config = dict(
    encoder_qk_norm=True,
    encoder_positions='rope',
    text_encoder_norm='layernorm',
    adamw_lr_other_params=0.0011,
    steps=4800,
)
Rows from block 6 of the audio encoder of a small contrastive audio-text model, named by matrix and row number. Rows with one number within an expert belong to one neuron, the router's apart. Each number is 128 + 24 x the weight over its row's rms, rounded and kept within 0 to 255. All counts start at 0. Numbers have three digits each.
After each expert's rows are labels from the 100 clips, of 14976, where the router gives the expert most weight on average: "strongest on" is what is common among them. Only what is clearly more common there than usual is listed. The data: struck, bounced, scraped and rolled objects made by modal synthesis. In brackets: how many of the 100.
# router: router (encoder.blocks.6.mlp.router.weight, 16x128, trained with AdamW), inputs 0-127
# up: expert up (encoder.blocks.6.mlp.up, 16x64x128), inputs 0-127
# down: expert down (encoder.blocks.6.mlp.down, 16x128x64, transposed), outputs 0-127

# expert 8
router.8:136109120111101096146137134138137140082131169113134174114155130131109113157144168129169125147140192102164168108112096139127101139139098166092111100152105165132123097132122133103103098167139143162152097159125123158169134177131130142114172125096164170097130111113122140111099134107149086121113151133151127133145118165092127113113072127130129120129143134129134136108137071115150104162121
up.0:105108127113133138113113120098109161116136151097105123114078122159123085106143107137179126148122146125190172138134104159147079109111125152135110104130092087082163109150112092129099084167134139131157151107132148140133111127150131108060150118131112128144133101111150110101121139124127095115130138151115122125121169147109097117134104153172133123173104169126088116136155132107131115094172
down.0:129144134114132145159115114092131147127124098156127135157115124126075082131123137086122113178146126101154154173131200114114062135138143107158095072148126164106138098102108145151120101103093162114155121160166099146104173146163117140134144157093122146156134108142145086127142121108140129154126145117129149115121136124136101109126145100118131112114192113144122118162137145118107114129151
up.1:135062137140153117131156164143168117145150100128122166121080083139148150139117130122100147122132105121103110134129123125131157139129118083158100142098156118157118086142095113091113120125199119125095158136164138086139108165151128133153140129078114095107154112110154196125128164122108114135118110123139130078118105118124129138126122152142140141162094140114158111157133109076140160130137
down.1:144117132168111173122100127124126164133115117117143125113136137151078127131139156110141129087121143168186144108163115117096064118107110096131109152110112156169121149181117106162104127149165124103092127142135118135088102121127124104140144123130175101138106116127163142115157173118125171192124160114095147109108140128104129119139119166165130138111134130116167116171123165142095139121117
strongest on: muffled (low-pass) (88); action: one hit (50); pink noise (46)

# expert 7
router.7:140152089126122158175144112152082105134128139125152161120164109149097114139113159132081084096082138135177113098126136134118110105121177149117094164154133155073106114130090114127135132105105113151165141100148093093171130103128121143103141134141120123136141095109118159125143089141113126119092092125101145149130119157120122132094091103123156135130144091105085139154145141140107131180144
up.0:085117114153104132150134170154094106154134086103141115167154174115191083113102156136150109147095145135115158083105145117100120132154145158091107112129154126139142134125088153169115121124127134140164121121137172134162115103121098143124141109109144116136136122167119128097148115136179109088090142113105122119103160207133136152101102149110123130144158120149139122125137120123159091124121
down.0:140130133122102100133092114128151103151118154151162158112133133127124154088136170158120084108128120131178182107127113100142147097098143165144106126110174131106137104117121078112151145152102151154130129122154116131107142156078167146132149123142150106129096103113137169132117095126152117150139136103130115153125128155155164154164079131118172119117159162125168114163135095102129176083134
up.1:133095139126083138111098137141111093119096123109153155112162169135084076115163094134155176137146100162130154165108118104138174119134117144128115103104106134126112124143095101075143134146103166077161101102147111132114141143117126104143122117158120111106092107162135097130126150077140108133142144128127146194161144148132088117121133123114128155151109113085103148097099121119138123100111
down.1:128146088102086114108114152141124109129096127145130124130149149125154153135134125103140072121100108120109143136167113138161159117124136198129146132166139173165112116116116120108126143122135110113132135109110116115160147165145159182104113103125170146161144128133126124120114129134108139120098155158156126187057090108109084118125135118137160113110098114123117125154095073078141098149126
strongest on: white noise (97); one hit (81)

# expert 6
router.6:111104115141166090143144162118107136128126128143120166127144095090105159080112141118112143125133099163124071139108160131131132152120095168165090103093109137148140096161106124136092115120135102143122105152153161109165113134124127117120144099113141118114107126160103144114114175099125124104097162169139135123097084158099093137163181155139144133113143145127126127102134133095124089090184
up.0:143139104112119129142155108109139129146142086155073111137107148119147131115094073163140102108159134127156138144149100139129126115142103141121148112102144172127122150101117135120155110116096138162091123137133119110136123106149138197117139156154123155095148107142171102158090134136124153112151128087061165145143117094121194135127183100135119122148145143146152114108123146161147123152089
down.0:108125148085147123140088116132142132104125156116103122141181127138151151113153138168121172161154155176145106147118135109171085152092149117169122154154109108168151157137118155133140157124091105163130100124104122154122140119137127114095145118113109092113081110149171113105136097157132122107097173145110146119126121142122134149139157125132143156143138199123123086167129145126151109156171
up.1:093094139128119154135125094106107125158112135100091131108169126108106097167142125100143115158124115145144095152139078164117145173151098103130134091171145132134121144103129082143096114099129114061155112100148095148146084152132126120149184128122146113094175170174103145140117124135140113129117125120155139155133113128132146102149100164110127125118106142147168110131086126092142150110114
down.1:145154133121142132128112087113156189082121145142132140116128086127124156172107094110186122090139095145161165156134139103153126130094117140092146148088145107137112151127154145110087111151103111157148126092139125101139128095107133132120155144133134147147118186097100077085159128102139134113093083153121112156117130109135164138093127126134093146117167113122169134137112122099124113142099
strongest on: medium (100); action: repeated hits (51); square plate (44)

# expert 0
router.0:103151102076106105125116139152095147156132132106123143157155191134125119119132145138130122119164142149121083158164125101110095138118175157146106120161132139105153120158099103138162135108111175112153101113147132109139151092159141135165085164118086096109125119127146122124114131137139089119127095151173118107123135122164127167130104119088106130172142128122103103145087087171155111104114
up.0:114135150101082125096191132131110098164120107154147113151170152096163113138144122150161134159107101102123142125107131111157123111117153120105125151112101095118121156131114080089124101138118162126116123169149155128142146122147117131163111114160126151139111155168152138106133077094124099150132120146174125131111101140134157131148114090105130090107188132111148110080154166136106102088117
down.0:109114150121158101088115134123154190106156127104129165112119132147115169138122133133131174164151101121152112136117165120142139137122120127154134135139149142128133147140134135145099100175152103101078180122118098171108131154127126091140150122099122120125078130107160145130140156151124132114096089110110162109152133108147133153119136153175098141180077099126144151181096101113146162149108
up.1:149124110122113101129127117124112093075102112135112113096197151091119136158076154094126167163102142127107141130189139122124070103130145127094140162157139163103119130115150128124116098078124147141104115134131057156138120152092135118149099140119139102120154122135130106124119167146133111088119133145102147130137126146136110161135102135105146107136094116134152127120054111099128140117117
down.1:118125106102146145088128115163141127122115181138127150122130161137135120135134093133151102119121104195097160136114095155127153114152118144158106150097157108122092076171163174097129166125122159132175136091155108114133091096132138109098156144155168142170142126146098089165146188155113123147132110149162135166143133157122142132139113161121125117116152111136146154107131128129133136154119
strongest on: small (84); steel-like damping (55); clipping (52); text has "clipped" (52)

# expert 14
router.14:130085100156142103122090121123092129120130161111125138110096130111159180151099134099111114157123125137145103099107117103122110151163080134144138134119140110096135129140124139093122083125156149115121114148061163088142114177121113139090141097121148159128137134165136164172133140110083166129140131145122140163175103155095105128147111120162165152090106128170106146126141115129107168141122
up.0:142128117130152102113138139132128169084116152106129131112146092160166136095091127158181095119116116102101138157139118159148133115089188191156130121127153132137145135122125113127112157100119161104132131132124118105149178178121090081150136128179115141117111125111144097069136121136111113126118099117109118116144127131143104131153102100140125125139152171125134082173125110114104155111081
down.0:151137119145135130128128108142124050166118154138144156146107157123140123158119113120128190139116134100084147137160125119144126105167122087066130146132097141084101123123145110134129123123106124155125133130113129175093114123154158144081100095097195106157155111121130161148101150126119131125074126135169106151098124135106119122127122140118087153142114120122083124110133154168118134159112
up.1:113133142168127126152118100148146118110103137154136103159180137141139097121134140128083191088146132146125135128105121098135122108131105122190162115135140142169160111158155140123131107130089135115147148106104127137115117126119121110135140108163135113143148099137141113106166101145089137118108127136133121132134125092135132084103173089123149118122097098173163131187145056112156101128177
down.1:126137080138118120140115148109113154126141113161132101115136135132093121113096120132108065160078119109131108123134149092120161136106135146117152173086142158112153145134121127137121143116141102175153153182154187151132092123158124104105103094141142136201101120140139107161130105153130154107116109116123096129146177162119108149151122100159114149104132157120133131163164154117164102127141
strongest on: one hit (79); mains hum (59)

# expert 12
router.12:125101172150114129112172147111123152151153146157153120080139074102121146153097119134102151113104113172104133117143140138123125159155127155156152108136137176141105134121131115092125162104138108152123124102134144104128166158130155131179114129173121161108111101107133100171105151150126141103139151119091093129098129126107094108116160082152126142124063125118141164134151126156075143105122
up.0:080109110145079116118134146161086146113091129165126142118115119124100135095149114142140121112107103150160127092099060162124102142091127133181172151094107160123111107145166134135121141108172142131118118112129148069142171115182124130153136114148106133113136080132141134127123149113150146126131178111147144111156140121123084108113147157147104113130117162134148123113154140162169136148139
down.0:156151123141153100155123113120169113139095172185140141120142140138185118150154107129115138153139118107155125164122161138118132118056113094120110109117116147069135112105158129157118118089091111128102114099168153169126143082106089113130088092145152126118137141182153131150118127128119124118069111156135145134128152143090147110156123140116123134094117139123136141157115166114135123091128
up.1:096147137122117091130156119175132163144073140162107119128141147103128094105110106108147198152142110125119126125171073143142083147132172137126120146174099174129119098174121117134105082086091159134152120118130137121109160119123160131122140118125161170136151116139134114174128136157139109129087115119154138138137119115117151105152121160144106095105147122125181128123120138093122102122153
down.1:165110119138108098143126118122108142133174132181125158088164110108141156148111113163131118099115098120168159177097137143138090097108130091146106071089099148132122145101109089168113136097120127136128101164105124132136111142109117164108095139141125134143088137123111112105110152134166119137104127138130086169128168126126139153153122140150109137065106140126116119110160105180124128088112
strongest on: large (97); clamped rod (91)

# expert 11
router.11:118122099132163136114149135143130124119121125144159137132147139140106137095138129167124136134119119127181106077168104129117111141109102079102096145085147131112127123156100127152101166121133071135129107151136170104133125075147170167149144120145142096119170125138128128133119185137137093136087137150088119146155142175165127088129068084112136132092122146157166132112117114150117142136121
up.0:097125149159126112140183147132116138132130119125148124154096142089154136132139112104131132200121146184136097131079118122145101114113150137152130149121102140089155129143130104133103083081136109131120128134126148165161122132141123160146084081116156137174138101156093160118092097166112113158124104127131111109131147157175166124130131154129133113083130158132135096135094125132140156149079
down.0:117106143125145119147134140170162144083126180120139120076133191098120112158077133173147182140145121123067146114169168119118137122176136164137138096128134145116128158118148145129106157140151150106118113152124092111128159119108142150122104110134145125142142161150137123168102141089143143067160138110148159143099156144170138121126151106135135130115125120170145144109126114133154111136151
up.1:091099129117096151147123145146126091132121121147110113180120122130131139126142125094128165136145142100135117111137155134146113100138175128149119107113128145102127069157140087163143086154141101117137122113118113161125126127136122140127074089129098151120125097129126170154173141152134132107126113164138085158141160125169084120170133135113119166119102122176149210122138076130116124118104
down.1:157153132139132133138138146132162089148104130146135140101161148148136105137081106158127147149116127105168121182126123101113080090166142147122108177133117139053102123102149110115097125099175139123095142101128086113134116118116128156139102140144140148157117133131144115128157162177164102147155126110120141123117133126142177098091134163144117143121146127122131121128092062122088136120092
strongest on: hard striker (85); rubber-like damping (50); rumble (43)

# expert 2
router.2:117118145147174139130110135136097134123142144113144105132132167124096146122098164124144138151087101168136093166132092097133109142151131135145167167094175122107086127097138082103095097123174131166085115125131122176138106143136149118122134084091147152123150146116133145139144138130101157162135139135167129171104107099146111091141120151178132132149127102111144119138096082119102154099149
up.0:129126088103152118131130113131137105130155135098114111162127092150112098104150133158116137168120138103142104109148078137139123144110136138102121091117158184102143133104154118126116132096133084129155106126163118160082171105121149140115127179143111139097087092145069117131067110129119138108087158178153088120115150135148113154110127127120123109102152115091134133140134094179153134109119
down.0:164146142174157104088100148157117133154134150142115124101103160119150118157140133119149133139103087134102166143081151111104172133143131149094129125150132087143136108084094148121182149161155140112097143109088099140141106108140126119135159077122157143120130118110113146119146123125174172115141113132114134181087120130137139145170141125148097169129118129104130114077100163124153140114161
up.1:128117132155144150106130126152135098117099123141148106119109131167148138173133131076144131119082156166141099126122090098118146139133133109125137138119171143123152108095168121089106129080133100128106139071101156076136079119136138169108126100112155156177146151144140146075091109107111108113102100158135129110113136108140119132151116105131117138130126097098168104113145137156097116065123
down.1:137106140156138139102140096152109147181133143095108105136136107161122155102142114128129179100140116158141133126166101137094128147120097097085170165130131125113113104125104080111135124110172092183108093128123100109113092066146127133151131115093152108114155088117086133155147154092105108154148134124129171139141155141164114161100148089109152126137121125112122173122139103119136128146128
strongest on: repeated hits (62); round plate (58)

# expert 9
router.9:108126167120091136085159116131105136148134145139116115095141161115161115133152073141149161129162113121079065151130151098140115140121114079176169096148122109093089161112106150136103156142110094096130095160152086150131078115108138118186111140138094118133112099143152105134136115102149152130116143155127115133124160114167092149126137114105132123163133097111116129112111115136101122137122
up.0:087142131132169156066114140094143080112109136139121117135112195156115142125158112107133116165178124149136117122090128166151148150144127125194137153172157125153137141132137102111144149142127107131120165131125153179148127118114172104126133115130137121120170128098107125152174125119116110164134111103107121163135153156105125128133128125127159141123130146118070151082127157172104140127098
down.0:124135154161126132133137103151136145161107118151128121121130097123114166079130126108109137089129128094071131181084119070087086156126090152100095106082096108154151119158145117106125096117139133169106121120107078119153105119129153139169089133104105099112098105139129134132085149107131169154156134106109080122141098112137123105109120110126137112142111124139129101128124105132108088166134
up.1:156104123115099162141146131126214131124134155149101146146122138110167173107138125159090157125130121131117126145083162163150142109120117127093146178093102115148147102158117110133123138143119139223109148161096136118120140151165127153104093100143128131115088128105158143160124113131100104146110124119088098124149105129131136145096125097142143122165114116137154098130084129133120119128121
down.1:139133147128129157126121131158093174109146113090110176170122103142169087128104099122141140132118163155139156132145141112087115093151120165167131104124148122117135136133103109086116126159173091136073152153141134153143124126130132117142159116136126152089123136145142087139145111092140141163156184099095063148125160148159123142145123154084151132144119136130108132146129168130157122158105
strongest on: large (87); steel-like damping (55); shape: string (44)

# expert 15
router.15:172107134152098094132116159149183132100117123117116102145142067118166099130170115126165136144088156120117166130118103127149196145117119108125125115117118112187155159144121131127107129133122104135127144125100108109088127165099120099134113105159161146089152083170139095111132112122136097108151107122085131106087171113128127129096132123134140132098114101123120112136116157108140088153096
up.0:129136137096097116157076129145106116141153149166137158141159146130120118095158183122097143144117149118156111127124148092108148124085122112126138088134130116097135088093128110118117122122139126125124158124126082119117160145147151150119197162160196105128091103107181176132171122097113120128109120102133181128129146084117108115086109129145154156136166126115125138126126130121107114127142
down.0:143101131099112121124117116150142136180108133135096112157152090137117142153159141124132133110162120114132140079116107115131128159164115110161102133074108107105163133151133170100095112106158146133137109121146112076115163097128098146154107096149125153124100117124108118118110135134126121139174169106098159077154113173089137109103129116102108149140136107152075111136162174170099127149151
up.1:114120108090123149157110138141167117120118113173128174113127156164146186165144141078138140099137141124137156141135174122145113191114142133132103130101117106122109126152103133140106110137160125083126139121110091122114113123116147117127131068103122131131159149166101146140106133133067088131166167128135148119139137169172148127154126122128137081156122126116115177088109101115136122102163
down.1:155134130141095117109148156145108136115112198099114162140122122128085125110088114193116169117138115138127094113141164152145108078110099146134178122146130174118137095122160157163128101145149144154139128144138101119142114110118127116115137206144112100114154129152161123125154119144156199150087112119136125140153113103151091147121151116149140109145127133142144129148111112118141108110163
strongest on: striker: soft (80); large (73); steel-like damping (70)

# expert 10
router.10:137125118127105116122117134164152154135123137085105120126126151141156124113160114181130161116133107108133142100163123110147134138130141179093088092156083161146154135154119163102100147154091102165109148132146079092106183136151078119138114121139099131115122091157118087077101133123134127165136136120125107097139143150145149125094100112108142114117116137088084137089122127156120079123116
up.0:098095177135152116113118131154132089115119187146150153134133135128134087153148131099138135114091107159116080108138144116145119122133146112143140118116142099118104161136109141115126122156157123135113109138186139127141158137192142166099132099114077151112133090116120100141114149171139094130195085118135137118090090130148150096139109143113126126100143169139109159131159097174125113138132
down.0:178120142124111123163128150171129152114140089147131123103146124132119154120109115119112111153178131119094130149127137103123176114126152144174127175127090126168130117123145110133156111134140166171104118115157158109120128099149159133132120098170139100153157114166078145131125121131081145105050132165111115182139142145089089100143116123156143132114128162092156114132120101131115121109120
up.1:107109144114156125141098120141107101152101119120110082151149105167155130133173123125141114115117095155100075124150080140120186153134153102113124109127116152171129133161117113155128119147116161078126091129112186091102160115141088094166137132129085171116132143117145077138155106116087141127135083116120136134134156112142121144119119115142133139121080158114137112103120138109092163113122
down.1:176140185079147147134120141107156137099146144167143116094084078117158133117136157067098126144108137112146166116128125120082124118112123143131119068113122121160135130138123153124141145149140113138148138136084080111154115139124150120144149139143153077107144089110142150102145116170166124056121139109121127139123138139138144105089125139099122116138155102168144095154145111147153112137130
strongest on: steel-like damping (52); text has "noise" (50); clipping (37); text has "clipped" (37)

# expert 5
router.5:096129140138135126135163160055085107136124113153139160126094090100136102113097096122142091105109165128116102122114132141146098140094102142151126131120097125139081123144109121154110102169093174133105132152128164124156126136168179116123108140110132141133150170097152118128109137119104157155106115161147104117171130139114129104164106135109132160123116133169172105124128180084119145146146
up.0:152138114137139154128169128120106135124125125087142124138147127106137137166141064167140133122097161116145163098117153125135090118148129121145134180133084134154083120184102142124129147120099095150091155127109130170119158112113149119119150080127112172143154140109096124133090131150126137117097116083111134107131163079159123139078104138078116141122132121175146118134172116152129130156108
down.0:138110113152113127119126119139107098137132118175092104066142164143155169146079169165130097157131127101142110121122085167092118142139084151134134143135121153114114118111143126110104124105140125129116112142123107086145072146082135124099134160128124114139124153190142101077093119116132168103162158145119131149116139122143098121126120083106153145081139116147153151103103128142125131130082
up.1:110139175151145156142137145125092146148126125143140120108124101124108155158118126139103098194115181154104101086121149094120128153154115125101108092133126189141101157108141124145108124129081114123137122141112115125124120119087175099151144187139101134108075072143127132090082126120136144121107146128120125160147143134141130099105117129120115125119115078133129165073122089118130119155110
down.1:141166094155138125131137141168126112096146106150106095131204122132113191135137129122128145099125127132138085155170134137127085113159102115119129148123122128148132124077134100118077136152170135125116131098104125114154117094150093167080124137143105150100137183165122120150101117107157106115125164151126154131143115129140118095120154169154122114133121145132113113122078096161125121174139
strongest on: small (100); closed tube (79)

# expert 13
router.13:137104104135107136122160172120131169101141115144134130125104112152091163148137127095129146094118138164180158104120157105093102167145086087136115117085162115134102124153094097120119179104130059147121149144093169116149105115129122137125182130101148141146148128143110134127150138107119113137098150166101165155097135162104104106115150111152119097122114134145154170127109132137121145109103
up.0:145172155130115183182151137120124115100114121116125105145115125153148111179112108162123107140105125069135100112098117145144160178153175143113114115116120118109133126093091167103120161124118114104140162129124125148106109094109142101154140138106116154108109179143120140120098123100152155087129105136110066104125123132100146115122149102132113117141108168146131123108190111123098112128172
down.0:070141151120064111113159151136114123132122138076119129136097187141110133139166123157151131128102139167156160095108105127105148137130128110115158134122125107130175128143149117085139142164115156154093100128140125146113165124155126166090128096141141175122154101107140128130119117141094141121126117083104144111172160160117098135140104133119093088116158113138152108125086092165126106155115
up.1:130147098125098081108121135144111125127132146104125108087151097127117145116118134097144102156159186103171157123093147158135109138102132124141117130148114104158140115133140149160150148135096121090140148173161139101126136168113120085114138137148143139114124099080088148098116151084130147094148144153085144133119120131137106128172128163131160166167159151134172127115103096081156157159122
down.1:148141104113126107139116136137150149079076142138123151146106130137140124126136150123144117141084061133158105091108140161170080130098156113150133121103109115076174159158101147119159128117111124119096118137118119162129144138148099122163130146107100126149184109179146140114129113141135097121121165131145111141099118108110176095118088117164134116081126155140134133140185127097125100136127
strongest on: one hit (78); membrane (42)

# expert 4
router.4:144148119134123137163120129125106135174164131154121110148164119102133088108103142102151134108137142155176156115134150140098112096082151098168090147137118125153162093125149082126169109131132164091110152106124128100085143090128126097127097148162140087128162100130152136154156122136159123100108095122103093116120126115116133128155141157111144151123107102126181075177139126159125110106130
up.0:126089123141111164159124150142108151136118144132138128128095164146074105121123144112158139132133145166120097126115103159127102115105157129135143163163117147108120127139118081102126119121178140154138148119112162117134089086074151094167106106122106132111108154119105129119132078157092124118080064121164104167084104124109154142100139140138144136080131092118109097145099118149107118150132
down.0:097114135135115092167146085172119099101144146138159168128154138119125157094157134135064162138144110062120109127125134089147104147115128122153113155100124108092142132098155137114119125143186107125137130125120098105097152143114090129117104102122112146113096132121133122165130147106111134102169144116116164136148133109095111101130173108144150161146117140111112097085118156065125116095115
up.1:126107150162106125160114153115113129117098171137184116163112136103169055105162155165117137141119143108111157096119136123171128119174156101182154123157109165101149105117132103159111101124136086125128147118122115130127140099170116112117108075114118130157123148117118115141106134151091127137159126143179084150160115108127108131104137160145139118135144121157165131088139110150126116100123
down.1:096136121128129157125134102155090134101144141123120138094124116104157141117151151148122129175128140110130109147139155091145114077111121131105117099142152113124077135112140167153160144120140150149153098146098127200158118159085109195098151117126118111141113127168104121137069166134145110075134145133112145099111111130082134095101129113130105109122120125144096131147094111115143097083112
strongest on: small (100); striker: hard (92); steel-like damping (86)

# expert 1
router.1:114092133127133163142147132134114133121099137095129110127100128122119163141122139106088113115144131107128144104091130152093096119110089084108131154107181139119128111110143094133084119082160101157125099136160174114134120150137114179086171119096160120165126116102134154181170174153133117139128119127109142115114124140097168103152102122177126126091122113119108134139162159104135183127141
up.0:184119188114123126103104138103096099106129162108124096120132123135169113113129140107145093104111154136112153093154144112169130166138131122188108124138144121125127112111154093151105134155123126098170096176162085122155167079174120148122124145122135151122170116090153144136106121143125119130124129150124136167127086107095095136118154146128183148119123155129117125128107101109137085155133
down.0:101124072131132149130089127111140105139069126145099122110164147137151113137107131145179132116105105117200121124126134125117153133162097164124148102135116158108129120145121110109099134117130137110176145092130141059107135154107112128123104150148119144119107187129153076129145159135114111139164109149141135152139090115163155168117094142140135107103129138140167097090120140170118111153139
up.1:132106114138141169085147138154164133072112139131116159110145081105132126148099113115113103087104139082159118145172125111113124120119135117189177085153163147086134145128162166125156095124139141104148136101138098112115130111126115105116108088144125138159129126142122133163135135143132110135092122114156125103162105148114138073115123137142153174104137159146077116166133101097108124146160
down.1:157138138127111147157134078124117200109095145095074081165128119107118151072098109124156197116131110116133135101130051145125109128117109126095102144119126153144137121090097120118104092098129134117140094126146137126099139104148122153162123120148086164112134153123130099118125130109160106109129148104141143146172143136128126129100146094138118148135105118090103136150132171126128145115142
strongest on: rubber-like damping (80); one hit (80)

# expert 3
router.3:108116107136101120092155150141091163110128136139149153122132139118133159084167131142088160138109104146146157118137132119119090112158116095094145139115154151148097118111130141149117157122140070134123154162119170105125097110122118136132152133113137104167143169125145159171177186122106138149107149160092110137113155167137123142106089120139114117121123085131127142061126096093141109112087
up.0:126136120158128155062186139143103127137095112132087148137103132112127123131143124157092103150118134113153142084154113138109073129140107154085111168092182140113166122141138122081114128142119105142157094137163165123123152171136147128122112141135116112151150135134187095134119145151152114139123124158127078090121106132151102140143145122123131107091089098077128145122146125111140112089143
down.0:099117115147156145127088146140098140134138130142126148087096139138135123086136085142140125154138150137119114110125103097148143109145130113125156125167093154119118122106137160108163093118084106138105126163102127147139093132091141128078119123098107140164124133126115163093109084105112119100088155112157091194117149147161141125123131097067097128120145144116147116114150107143171117188159
up.1:136140087110136151141106209095122109127107177144108139126110098114103127146106145099110131141098095102102129113102158125106108119127137150102190124125129151081129133117117173125165129132109132140152147090123119117087145139157099123115105117132142161108165109111124058150137110133129134105112076144084106091137149091147145139124142160154097117132114151118116144150149166147085136131147
down.1:107070126120147125130108150151159125115124165172099091118098149112137070130148108125127125170145123158140137095163122142106083096127141102159112109105136161080185144133115132119169102101146095128136118102100169131164135122137149102114120118100114131145136107134157102114129090106147147124150127150120108103137170146109106123173103125156130142103100088102166101135150146112108108080135
strongest on: one hit (68); round plate (48)